Weights of a small model that answers yes/no questions on an image's attributes.
Training: 11000 steps, batches of 64.
Data: trained on histories of elementary cellular automata, time running down, 2.4 epochs.
Rows from block 6 of the image encoder of a small model that answers yes/no questions on an image's attributes, named by matrix and row number. Rows with one number belong to one channel. Each number is 500 + 40 x the weight over its row's rms, rounded and kept within 0 to 999. All counts start at 0. Numbers have three digits each. After the name is the row's rms in percent of the matrix's.
After each channel's rows are labels from the 100 images, of 14976, where the channel reaches its highest value: "responds to" is what is common among them. Only what is clearly more common there than usual is listed. The data: histories of elementary cellular automata, time running down. In brackets: how many of the 100.
# convs0: first 3x3 conv, stride 2 (encoder.blocks.6.convs.0.weight, 192x96x3x3, each kernel summed), inputs 0-95
# convs1: second 3x3 conv (encoder.blocks.6.convs.1.weight, 192x192x3x3, transposed, each kernel summed), outputs 0-95

convs0.137 090:499515479468629501472504461465430468526496514522536459459438401491506559522531509471490562527478541554521440519494391555547482468495551496518488509467522490543514449497492436463473505523465453464500481474532482442474464436461480503510488522502462488534520504484537436513505540393569481567
convs1.137 091:464425542530461559465537505469545469452421456470483429450442504549502504503501450487508464542489496521500484479527483540510504558532523498542432502460455478472526504487437494467490539467576521460530454493529506458476473457514473471542550504496538430507521502523455536527460457415504429582
responds to: 100 turns on (77); 001 turns on (75)

convs0.72 119:535517545538512526462467563522414344480499469510554517490505464483470459569524472464522555564499476559515473543525490485505563505501474471465502567494475510538538513521462486495552533463532512533513448513463534453502606516515486494464501551563523535469508456502447484571454489409477526485
convs1.72 110:495494440485499463412419529501455484487461506500429496524454504471536504524542486486472498475419567464486482431525478447492539505493484463453474422497510473506487511420543500558557443542516487501535473578512561558516496471549584459470566447539507476482641488500515479510461514480615455497
responds to: 001 turns on (97); 100 turns on (90); large cells (70)

convs0.167 110:476465476513404516419513476533454469532425500451523548518466519499500491534530526501513474469509480490499475522560665486510486495434502456550600498508491467506488440473486456525529515455538531510496501462474546500464498517506547446430506470510550546494448427545484528516578478544560490475
convs1.167 118:515454482502456507479482519549392534462452441502419456508559517465571519473507581481499524466520540546458522427438517482524553520522507532484516454469491538433479505509508497521522487502458469530415479473494511487442493517464391461469471469489476451540635572493481466480575508543576491466
responds to: 001 turns on (82); 000 turns on (79)

convs0.104 089:459516505505452448460502462481425554488477463455489585567525479495461473533475471583498489546473504477506488561470474470564534504630501509473462503493506414483440501499553456433481522505417493509527499553530489538477508436468481492470598432511531538418527557496502481507519523502501525511
convs1.104 091:594505518433468463554492518574520566478531513469514516496449435533485422505474493515480446529565472413450472528515462511490481531526531491565500593491485524523489543588561508500525409499500466519487506505537449490544564508478425502459506503517422543514535545520456471523515519561470506484
responds to: 111 turns on (99); 101 turns on (87); 011 turns on (77); large cells (68)

convs0.163 105:462494534447530569535449471462538554471468497477524527461540435479535490529395493472475449437493448488495522477537488415532489473414406528517467457555475421464496469486444465488486476519530493544544535519518480558458484488456477491511427519465443560510506462573503461457514506555504440484
convs1.163 097:537468504478483530425564503554469474461497463529509501472645490512475521499552501553464539461514464511521552466502482428518519489474460492459504498503516534537577550503446513472488507487459439499518430517393468512514546565473484476508496456453502587456456523504488388445431486573535506437
responds to: 000 turns on (95)

convs0.77 098:497551457435642471475469471565487500444531489570361546546503452512496493517460449488478476574480496541494516538492534492531529424488495463557524458489500483452508542495483487485434547522487513514457465506474510447521531450454509446519455499518473478525528510491492438474456562558466487543
convs1.77 112:475507492555459611531430470487412523521493532531491497517461488484509536558453519507492458514451421459475501443515447505483432533478476534477577430476485449536541514515529547512496513509515482499501400541430529562466496436521457455502587452511467502470481555601475478503475493512456513520
responds to: large cells (87)

convs0.103 095:498509542578524488455452429515475489526412467550441535497463488448565463547438591515448449499488491507449505491494439482457598542465497462550513478455534438592487509491487471516511572497497510497539535458494519533527447465455522527544510453520588505487428468483442487521505470484521477488
convs1.103 091:535537455454470472470479569519639450525517491492535464437517479540560498499514512515524416509474501438560511496512478486454538510486549544506487454509570501520561487540526548551490525465544577519516560559506501539467515446501457467541519541475465508505550570499461466495496502537539458486
responds to: 100 turns on (100); 001 turns on (94); 010 turns on (82); 011 turns on (78)

convs0.74 094:458489530493432422431510501445396438446584449461533518542455534549450519458543527486482503423524470510497470453509498485424483498494539526579389527514454536506510586493469488479461448494478479532484423498501479542461489483483477540432477532475501486546496481510497503431469481504492487469
convs1.74 095:499486542505515460491520512485458470442523567551500590463481430496541473567484596485505558500536497453490505521578500511468477498495509480554508526515515463500458537511487454495428453468498532459459449467452467576516536521466452521458509503486479502522472481519603534591456536416427457490
responds to: 111 turns on (83)

convs0.156 117:439532493481447517438495521575482462491488444475445513480447533482616495482497588478457513537487503539510520493536521457524417496489491455497455551522465465447441495496467436447444466539564469438496500489475439486460488524412528478518491507496482509539503516564585448470526500462475422458
convs1.156 111:538506465495440595503381453518498479498469526535487525533569517507508507500498603531471524475514424442478531501511456488478474466490578468526437565472467437516485477572436460583528500488486501490479500484459500479554534566505456484503593494496500487446525439467575550450537498601463479512
responds to: 000 turns on (95); 011 turns on (95); 100 turns on (77)

convs0.136 106:491495473463469470492465439419392396498513512469478490500451459505592480467531520485472607542428495557502568490529441491550519446490497457532480537484532507494549480465451467480592515483502483376446478526508517514454510500542493566482462521482479534480523489492458483506530501486503492521
convs1.136 113:511513468453475523539408515461506431511515420453583454509575478528475518497517456463550487551516478519477441472539468459518481454449525476489456465500462502438471500482492506483456521490544443500540486457514498523535468506465458451501524484519457488492487484393457477495559535421521552505
responds to: 001 turns on (98); 000 turns on (93)

convs0.147 082:515521499463512416489538489481482496491589522529518482529452567514508512527525581537498525480551512539492495572520459506480458520474505537453498541490541466525526532528514442400472540471496471513451559534515528519486499408530453446477494465447490476442597524501542416432451588457455474509
convs1.147 084:519527562513541465484488502473477527505484530462405482443518435536531527506525476481441503488485520496559478586497527501476473532501444535475514408589556453524511527450553457487442468466546463490479441544458527470490445494549547464545430498493465459500521477499558378474539438467457516506
responds to: 010 turns on (86); large cells (75)

convs0.53 082:455485499590514425539504462478410416446492488560457549552506412527482426584518477504506499549453450450509524494545547469473535457461522433521524504414475479551487541549486469477461463485532461488505452465476431453509516460469475526500551484539549471483453512492480480540528502447500534498
convs1.53 113:544515494493487503465470524472493493536425520490491442482503456500430470530456590517473467474445465461545452470513491495468515531554512468527522467499563482432561485535426551575454479497494512484563564493485511624464468426503415524447503521498418552531587593494510492542531472491555484484
responds to: 100 turns on (98); 001 turns on (95); 011 turns on (94); 111 turns on (93)

convs0.6 084:506401429481494462497477530466464547406439547541511438467424522563478502472550471457504404493528618464461519521465468531500463472513551461526458499493454525534550478453469493530480486451517545474532482481479514528468536509516540480478450457498432485489536520510426507470432469450504542521
convs1.6 089:490488478509513478525506469478482511497504530540445533501422581459503447560507455501566546495497598471482468457530513511546479516475426482461507545544458451505584525527530473450417401524538656517480511452533479546511487474489466512514409493485590497469530511496563500501497555402464429515
responds to: 110 turns on (98)

convs0.112 112:471463492459632541546509465498547500471446472598389508523420455446527520509484466518440407549502465480505625533485492557522532482486453500528517474472537472479509487452523483489460476472488506466502495512492506449497552508511521442410495490520450462505510479501484492523519497522488547442
convs1.112 124:509507508526456556557430493570509505503488486536398503453486506458487522440523499562517479455445418508434498447493478486491532559529392541496548475458477509481529522524587513469510519489484468475485468514455496549471493419509414472441455449548531499484472536635495394425454530546447506486
responds to: dense start (77); large cells (66)

convs0.13 107:538522515578481549503483525462516374518542507498493537450517433535524436566461472484489557559500546503459553627553495456537498506516526530460500578468487491492507504543501446478533541489492474451476495514488552462460519464551465535488442531513489529470468514429509536505482483398455507461
convs1.13 097:518449469477489548524417494485593440502510420496494468546443524566474540562534505496475511508512412454446459469508537545421473458529499440463501479489444461505526531421497471478513472514498440493521475503488508431530472517468559497511532448543522512464517520484524449513523521471591564559
responds to: 110 turns on (99); 111 turns on (84)

convs0.21 117:507542482493538543527485568527480434493433511525499471499462487439462525528520409493617483495498496509493512579485511515457503516510505486501440446521484520501557503436437523520435502435518482607495539483513509490514524444493509571424447434512453490532538499508380455493488512458502546495
convs1.21 114:486498529478432447424555455521426402496506522502451449575439482446492536538416441471517582503478516526523475480500488481456515464479478469466499509542502443519527526501478440468526485522498585491495459472470483553510491508498527463513487504508495502475593562522569517476492535495518478532
responds to: rule: rule 194 (25)

convs0.43 091:451513470513483500533523461488493450409389444520444546505499405477509496514506481477509423553469464465513576493442448508411508494447463510507493476474450434477516516543536507476444457463516545490517490478496493452472413504539424465487511460498485493451550473443454545471443476441467502519
convs1.43 118:479471527481548463457493519583553514466528485526548429468463527520471490535532568548545491447486427528499426519532509506465455501512451504542581544521494565521460476510422454523511559441453512471533476491463519520516557477488427464435464562512446509523396502564471574584436493443479491546
responds to: 011 turns on (89)

convs0.170 089:481524471478459488405448503419535521466473522500410444484488463507478478468441426507487561519568454491486410465487541567413567494464445527424476474464546546452499511464501433520566465459497492511539530427446511462512499480501499567517480503428494521447468479500526500481485520495488487472
convs1.170 091:406548487506523466461448473448457540507524526478519515510449457421524579524464551495457419621500437500533484457487526489467521483410507523493489490511517469474486509525559460553579480478432465535533536463482550516446538476562566465513502489477523501479541486574469542484514517552537561512
responds to: 010 turns on (77)

convs0.132 093:498482490471522430472488513524555540528445485467466512538562518495495477503601468470559501497451470502494585464531499465440506496461486481483413471470497459440578457512521608453451537489471486477439494521516473499478421399542450474476526525466509532440514509467445470429467521449510497522
convs1.132 097:408538516482524470487537487448485556440465530507458454550491494543546523492562462520429505547492388535532479567448541502492469506495433538490500549460464422520507542518479534477427465448512528495532482502407509492501458523530485528557525443489477486466483582548615436512530515483525520568
responds to: dense start (81); 001 turns on (76)

convs0.184 120:505494430522464472421484431448463504420503548456583548513521469513471466549546525501496489464490462587526499445458582485446545507450499455471533557494487466526494515500451490467513478505559463478463518472556524461479572560487452522484474442468513594491457445527482467551485522433512450471
convs1.184 110:544525493483455482473504523540419449502413508486505532504500498449446498519494524527500459463473524527532517415543512530476506522557543517522447457506493538463539468427497530592488559476473411541496476513489514455477505450480446494414460449477522515491623511506486486542508485604608489492
responds to: 111 turns on (96); 100 turns on (76); large cells (68)

convs0.162 111:591512481513454538450527530558497499436509495548510466505492410477495524500444399429452407461506547418474517473495481477602473466523504452515502485496488518491522519501506525454442477489449538524474415475505444450511509445526528542451492488495464491488458488455464522492533391531497485530
convs1.162 126:480480466518479502519538523527514468491493481524578572585456537472525479520513414501477500471456555480512462425502498512516479510531569460510540531479541570484426545530473511404542476486508505495494514516491498531465468477464482506454597497482487517557508613523450561578474479468460462419
responds to: 010 turns on (95)

convs0.100 121:445501481461540509547474534494504469545520533546528550522493451532486460545403576467521416485466549516450549523522462551530518466525491510465504519509547537521548499461493587535481443492435471469456585435529495460492520448508518478497471462467484543467530537456459436564574448513537466429
convs1.100 107:613514550517489484466492447481528538548524530507551433508508474559477536496563491483524457507437516568461483468498503479519439526463507481495501476489492515539502514487615511381474495449557459430463573484523487469502451498468620514492424517481548491507464474548555466497567499578439554466
responds to: 010 turns on (95); 101 turns on (89); large cells (81)

convs0.49 105:498450534538509531567451524575498552485480466614535513507473488546461497516482461493482464533496483427482518529531529538560482467570502571551583479475476458489453511454533511537553523480477526508580564516508577470486472545524491489568581467560540503507437489498534491447504463448497439524
convs1.49 092:486469442389437497553484455492509569467558460528539471508541507466578567499519513470475547450550464528490435513509516544473513454532456479486510566446527496530511600565605458519501525518438504456512515496499561478493450495485439573534479510626511416516567515503485448519427563539531515480
responds to: 111 turns on (96); large cells (89); 000 turns on (86); sparse start (83)

convs0.134 073:509460525460582514441516460468492502518547468540419495548518512491472531454494450472489481505503509537522443490449514523455498463500467444478458478517504482459507405479473443423455491534536426539509446512482432478546556440506554509488407544482441423469489500500426498503504577497535483414
convs1.134 086:425490503486518524585533478496442460522459433561533631476505435517532561548469494463515465491475515525494517464472512483452454446497502533578461486480478494452534582547512501463623497478525530481470442472487481555497495493423506421475463499508558516452513518607448512496479510525469531479
responds to: large cells (71)

convs0.8 119:505502502521529538451456504434494476505436498496511496471518469482470513515413537395526387446511483502504491499530507485451541486520450456529475531496547524568460495478505447449471524510535507579515490437476501538528498499515489488497447552544454517516433437454429492618558446456540549497
convs1.8 112:473492510525440419433593507446554496508441455464516502502491499457484453487543457496498512483431622456536502448507447462443517536530516515512443459511473442507535515470506535434553511470491460491470483496478445520485483512442557465470443468512537543483504553532441471462545449495523500467
responds to: large cells (91); 001 turns on (91); 000 turns on (83); 111 turns on (77)

convs0.177 123:522524475479401476491551536470535489495492496438504471471403504474474476512479544520513539498517440498525471560480508534421372505500489518474492548496481455462448476480500553501455500516460473490531471459448493487488494484564478426486527468512530434522446500560531392526409509454445442484
convs1.177 124:588476526515549570443440467497477525482470501514563509472454468510540488468522547463524515412555413515500491471492530543508501529501504528515518556534466485524458465532455487517538528503483497497450445506458549418464495554467532502548466511480500496459442419484478558487519521555512491562
responds to: 110 turns on (94); 000 turns on (93); large cells (75)

convs0.94 086:462501484486522517520547479485518426571483441506566521485564488457497475419485515466463448551553487482472493510467474495503415509536512493452446453528481401468541468501530494411455526485513463511510462460481506439426484586473531485422514501423503453496543547434505448490460538532560491514
convs1.94 080:522484488519482470494518478559506480456487440524532474527444459482481507403520456520494561549491615484472465512529506519459434509465530507495461582531484488514511536533492510508521533553528507460463506526575417488488523549507453552434524506533546469552461446519500507525476498478462534499
responds to: 111 turns on (91)

convs0.99 093:538543460506509473543474460552564530532488513509454444482540535515485510608445515495492522505503463520487516628518465533513505496500538466454491532398521532456540510512432547503524507541531521572459498548480536487502471488451473580489526552486486479495485413583551476482449508584456476512
convs1.99 089:623462465516438561534507493475461474486419476516490490455472471451526489424512479608494488525512483473513493496413500550505496532464586596495471437486453522525444451497524491445563470560567485542488516518475572476528411475521549494553511412469499484421524489504445533506450503526480526484
responds to: 110 turns on (97); large cells (74)

convs0.166 097:547537493537524465538541507514397359533427491499463525499494504489525532491512497491496519525458480505514510495474424479417512464506501491479461543497523482546568509513476494497517476529467463503494482440518528440470455513474486556436519502545416510537524558480475457595553518394574468505
convs1.166 103:519508491469494508421516470506527469481529494456570410531461524508476516511515477440504507526489543549532485445545512490421459522485498457461503536492437475556604593508438535553476522490527564486509518507525492570483482470591507515483487532524464463514484569499556495553490487462498509554
responds to: 001 turns on (100); 100 turns on (96); 111 turns on (76)

convs0.124 100:446457485439465483369527471467487511495501446457523500528455582546495447505479541527450488428503535487502531410450481453543511520484589505513533523527469499547494456513514496529542557489425508450509548498499449473482458508587460526430516479462486482468484543530445514485488432509523454436
convs1.124 103:496525518484543466508546486538519492442451469460455501488556494566518511518496483511496471527555585412528574517507494403505520531499472509468478487485508478417489501428443585517471565497473511511497501481494491529506495530480435457455525493485459528496483448437550487461495476562443547495
responds to: 101 turns on (79)

convs0.135 099:565572549543529473557507487527509473503485483496538498548522459485573488552547462454511502558504427479558513413482436509536574506494489477504440488491504447520478549563467550535474494513473434501538468472527474465492453446555547504494444450469499510480501528501524494556554545352491480530
convs1.135 099:605511459486525455499467520500492526448476462458534479525476483528499488551507513526455465487450451506473427473482493494488516508566496500525473543505478506535583527524521461472528534455425583456525474508519530551520473478534585468498501468519429524487450517527509427553478463429575484566
responds to: 001 turns on (90); 011 turns on (90); 100 turns on (89); large cells (75)

convs0.141 101:526502472505517513321548564481505514417435510457477525422448553466482486492463452518464511494527503533536476500463480498480571460519487450482530532448542517436499517464502466498561562439456512428513601535514496507498489510455528493465524486481520479504510531501523536504456494531451432472
convs1.141 102:480548534517550497489459467480469451527451485526466507489441522491536525536501439493496417563522502467580523621493449445479550500457476584452502520525533490476433484510574500588465541518400474578489471497489492507470463496553508497529538519465468523534563433480569475459498431559518520422
responds to: 111 turns on (94); 100 turns on (79); 011 turns on (79)

convs0.75 087:511540504504461481464487563467495470487468483400565515491440527494566474498461454480534571497481535548503515484448545456449494528403503506515545548504487480434402522511485555455449521508461544552501462508523524505498481567408543542485458497473434455513449407547492456479455510470494484519
convs1.75 085:512453454526494498455513548500472480484510414475502522468448459511483479470553547525493513552499450482482485457404535471513483452535513505514451495543497516545500432565527484536401542458446505539546422491486493440495528562456531485543518499449510513456531515486494510510456500534526461560
responds to: 001 turns on (91); 011 turns on (91); 100 turns on (84); 000 turns on (82)

convs0.190 094:526517500474475555483533555597458428550534492567485464546441463569546495549459510426496452490614517514541522492480477469514434499552521504540428459518506481500515552549512592409471494472479486526473510458500467487579483453457496498498455513499486479498443549442452507527501466502508496462
convs1.190 094:512472455469518458509502482499577468528495491489452516586475570492535481577479441447440459504477550491489433476466475539473509557415546540519525506453559571486485477533555446453569502471415613501467523524513522553488522481461532464512583480461464465530622536482472551542452487500531466484
responds to: 001 turns on (85); large cells (77); rule: rule 67 (33)

convs0.61 105:541537493475447434517584473514488559504408428501408543544535438488498505562514446478448513502425528532513502517467512529470574525441519458505487501480414485499479511510535566438433498474510482473484446521537454452440513466546477527543461523512486444534482496475525561544444529476501526444
convs1.61 103:520521498481502549525478549499343471537477514511543452498486441459490497490436503439456507469462439438485487490472507520412510492501595531467465496456496473466468532506454487492448449535529486562529474534488480537554465485471433526465516478495414525480486544514495461509497557493546476520
responds to: 100 turns on (100); 110 turns on (77); large cells (66)

convs0.83 111:574494488510442511407475426498493524513500461553463474472487468494462530545378523507519455520465594503497542516480410456599555501552466476540520468516505493499479505511506484423427491465486554496459412509503472490513445475521483491539487490448506555523500487461469476470506520435532514570
convs1.83 106:543509486505426556540538480451587515537452508442546583539413504565570482499557402493496499442503545424459510469449482519503480460490482445502437523479508461521422505491537557435545519489522549511512563488452524432514519562509585478521495454461541524428519565464445426569502481463493504484
responds to: 010 turns on (91); 001 turns on (84); 110 turns on (78)

convs0.54 069:500478506479492456520454524462528500514474553475462478468458539539475531568439445470499490473482456497483451456460464415513536520441584509534541565442547485533560450553445458473537478460525541526522514415533497443522540500535499591493480462587515538551526444518538475538465525543469555541
convs1.54 072:479508412508473464498506495514432513569534499549522530399576512467570470487425540481546464476514566529548571433530514544509487446526538508517513470503537484503469443529449493468455557503439608552502485528574506577487493508430503487467480454557566545496516535495490506559535587534538474548
responds to: 111 turns on (90)

convs0.14 105:601481550511415513475502511473515476481469497502462575494481547461473450537396522433434498529463466481444567462492426450552543517487477478454556460520478523468479557507487451448487517501495529497503481455454538452485525560541496480540496442525487508514530537444426504444478423563484507459
convs1.14 112:448500452530506444509489542529486508567571500515551575517496510480563413500516489531503492558455497496563520487460482463500536496432424468524516497555579511515417482499499538525506451529407482538501506521483507507456529465533496515484551522489509521475515520489480471559501531504478520432
responds to: 100 turns on (90); 011 turns on (85)

convs0.116 113:435479438469521483498471500489493468441489499549539493505463458503502489468477469461528498397510458450486448490488408488439416500517525450484503479514510527493447439497478532514541418500472524478461494429449441571480507542594472522502523467497509529414455500476450476576463481574498444445
convs1.116 106:545520528531491454443530487498524510481513511469533475469537519445455456446456480496563507509561535489513491526542518467494485567485575461529488535567530513499436506461449443439472463436495361486566538456531461513505518483467475478456473498472504543542468393471471552504506487457402477450
responds to: 101 turns on (98); large cells (78)

convs0.115 102:420490540582470498443457534485493484477488482439539590465487475459467462507447522491520505491537475470471452533414496443463441501497440480462465473486508386507454568460530515494504445459402482489519522531531491476508479516421454502512559475462481498437447516491487433508443458530479455506
convs1.115 106:502560435544455420456490465475531485474563423576507462477510453472512456574518526509474491531579442455485471510453518545506489475441487448481517571508531502559457463520467430531445519518492478444459515511497455487437648539547463550445447578481458509529525469510507518528532460572531503530
responds to: 111 turns on (100); 000 turns on (99); sparse start (83); large cells (79)

convs0.120 104:512513491494528474505531497507470499480544503560495461511471555513392513464505556454455500437415508456533524541481520501499413510456459514515511507408510458584494489535526487465418423454496497526516478562458498462423516501521474460529449497531492518500473548554569567519465421453436468499
convs1.120 109:523509554521491589454506525588528501460482465480490503373506468498473529438496481558489534452512528487483502416493462508413488580525520535466517512498527644531534432484442471429492524479455480494487463554532457524507479453446464494476519442474494423531509495568451500524509454506501452439
responds to: 100 turns on (96); 000 turns on (87)

convs0.173 097:452518505493481458543562461531498508456505508490444487458415475531549494493489533500428515546528452496509507453523463498483483536530493489531545487492495474444492547488473547500663478441520488478555507494460511473446442541516480455507461502500517503577491478477597430480591519420464450472
convs1.173 107:548518507463554560541411471511498474439530520519500549473568479558508525503543555485479540467487380504505437521532524444540532460490533550513522538508454527477471453497540446501493589524461467449533540485539517473500543495508530504466452488439558477464431438508566560447521493516516570450
responds to: 000 turns on (100); rule: rule 7 (35)

convs0.102 108:486524462492423438462483507464557517529499523508547451480505489557484519466501483505492534460511493401477535507492624488433497487523557481522478488522481476562573516498469492484513493487529439527473422491535484445470368476557429522512446482442472454532459471464560463501544483476527544467
convs1.102 107:502489511520505501456489501486517452486502396495541449538478526496456499480526529499533521546564573509495433454528484514534522482515604513574467500494505529456483460466467444438468472494510535485492480490531527535487458532436472456507454489528471471497395548523448517556660516469502553554
responds to: 110 turns on (89); 111 turns on (85); 011 turns on (84); 001 turns on (78)

convs0.32 098:544462499537435492459461480513517465529511527485517572500528534504472514531510449484474531476507488476524519511503490567381565476556493533433540484470550439495459548493520554486481430480471465503510526504551544441550498588521512504485504431432541543425471497487459429552592503524470428525
convs1.32 107:515511482495486452441545522473484513559576526491465485490414538497508459467583492523503503483502490555508535510500519478538494499571502512521491544468509537527459523569521432427509534433497429492464546483508474494485488473546403490488485517522507464611589503485454474465568543440476468496
responds to: 010 turns on (81); 011 turns on (80)

convs0.69 085:518470469481511428510440402489508497421437408461465561429523524481502447445471490474485479503527515559547485516553511492507533494471498514455491491527406510487419492447518424550556527513508496422464564471506461543530532467468427506462446522493481544481465495499491459536412501487494511529
convs1.69 072:493472476493475513460483499549445465534362514430458513566567453554520507522525494481504444449454491556504540525551493515510503477492505421480453467514519483571485505485454578538530444485527419492470487460409507408503538541516536456536507483487471532453497493486492493486433485533565475555
responds to: 110 turns on (76); 001 turns on (75)

convs0.0 106:558516479495453531459544482461536480387509590542420436461427486499457473522458481534431477443500508479477548541493462535523449513481504477479513568519492535454515494482444594490510449517502492467535463446472505436501438463562501460535478505478471505556505488543562479444504522467430456466
convs1.0 109:532481512553543557483436493457500496466509452514503524547404550524506474477518532498447512497502461435491462480503464498490515505468523597503497577483509502447473481484442475518569470504496495541448520491519543472504499455499564458543479452460614466468446503540527512505511526537519584477
responds to: 110 turns on (99)

convs0.80 108:541528459439497500522546542504501539549513525518625461442524486443495539556504587524484496528563461510476588520499500516584531525420473500502605535519496487461495507536495517464459514520504527531475493523499565535493553518419567507529548515473510554496539525539548479453446558506499472450
convs1.80 096:616480498524454483512487482520515559491501463538500498488519547449538512447549462512514473532516456397496499510421490444558528548527553508480511409503502519551411557473497461477534539552557549536486515457494510391509551469546602521544485460504473499486578468525555367480519486519548510480
responds to: dense start (88); large cells (86)

convs0.107 106:480532505455551466541484522541494469470456498495549473594528421537594528464528461473505482552481518513490512529511495482574437463485480459536429524467529501476508481494477598444485457484467475535535460452498420450569496444493526525550409537483479546468499518422531532432508535464471513538
convs1.107 114:572477486557515514515474498511585510427553435481521490575531535529449534518523479526463432488482433456474451465487464418550453488545492547494553566486462554483529535587581485454496451473522549463443443505493428493502514487489516472561544479519427486522494550544487562452503522476510445553
responds to: 011 turns on (87); large cells (75); dense start (59)

convs0.44 106:497433453460436486495466464440449517498542518540557446483435471532473526467484404484539508436519533531454488521497475505506441484440432529436482496480559490551526461564502379503544565469447499479499548458453489493503504524467430464486442453487473505441470474497458507519537559474506549525
convs1.44 113:460494494545469479443520463494449503450458516405517502494503475484456610509552571475532514477512572472470483480532502484480485513519444479475475375525496435455520514419514458480550473513496406459510436497506574491485493486467500444554550434480481415460531480480506432432461426531462502442
responds to: 000 turns on (88); 100 turns on (87)

convs0.58 096:595550551469497477444479500482491541479499483506511526510535463500466483590470543543501444461548461484516481550520448528463520470501481556480482506468472452448502497519513494453482520525446450504526471478479526615475451429424487584476520505484502541507449579517438416442461546463542435508
convs1.58 098:524461484483527482496565510503522485554484507500525494460411482492493447608516411499418545463491442468477535486490463514551457485473500494480452518440510533602503552545474516502554443556577533494535495501475524471531517537559549524509459519538517512550473540499492518534400474528559512539
responds to: 110 turns on (99)

convs0.25 116:494555540511476495608558502558523503477443504527457547475470469503541476458559494523556564556483585475493499569523491509509512492514491518514541447587467563460500500552498461441508524518449518437577525503495494522461499448418459453526517468555510466528433523544481543481522496413454453498
convs1.25 098:488470504501501485537486474505561470505434505514462443458523531532541535539480496558495589392511506443501501443483466520436511502564473444440570462525469493479557560488447517506488549571570493442481531441525504471476516512493495511521466486507460492529411539525473431458510480486546566480
responds to: large cells (93); 101 turns on (79); 111 turns on (77)

convs0.127 113:477530513509485475417571544421529531413640518510502503557460501479509481542513514514401524542525473526457493553485519493536528541518523538491525534468487529458505507479512571447524483464548504514466483481471603464555440552523548477445475458509512473484532586452503489508486480488479446501
convs1.127 104:598478461523543475494493516461533469541510491482486589443506496508507471505606523515463455518503493473492446439507500469497479497491505495552493466476483539386470572464571486473492494439505489501459483439458533512483503478498516415501508492460546417473639481519514474465524531456522614435
responds to: large cells (97); 010 turns on (79)

convs0.67 100:483485472472469492539487486525520456530539557513528475559491476508495468467464570488471497474481422471503525561470484545471483508545505519499525461518502447416559523482561565539509440472371446422413553515501490540432467473527483452451531462486528468467537541482478424584527503512481481466
convs1.67 086:666484526537509549543497490532517516506451521469446443508480486495524455453581479489503415485522524482492512476468540490507463496450520517474529599465499508502502561522483462456465487447550383440448538533479503501479534506454501556449498517462568512489443501535494451535573558538447538469
responds to: large cells (98); 101 turns on (85); dense start (58)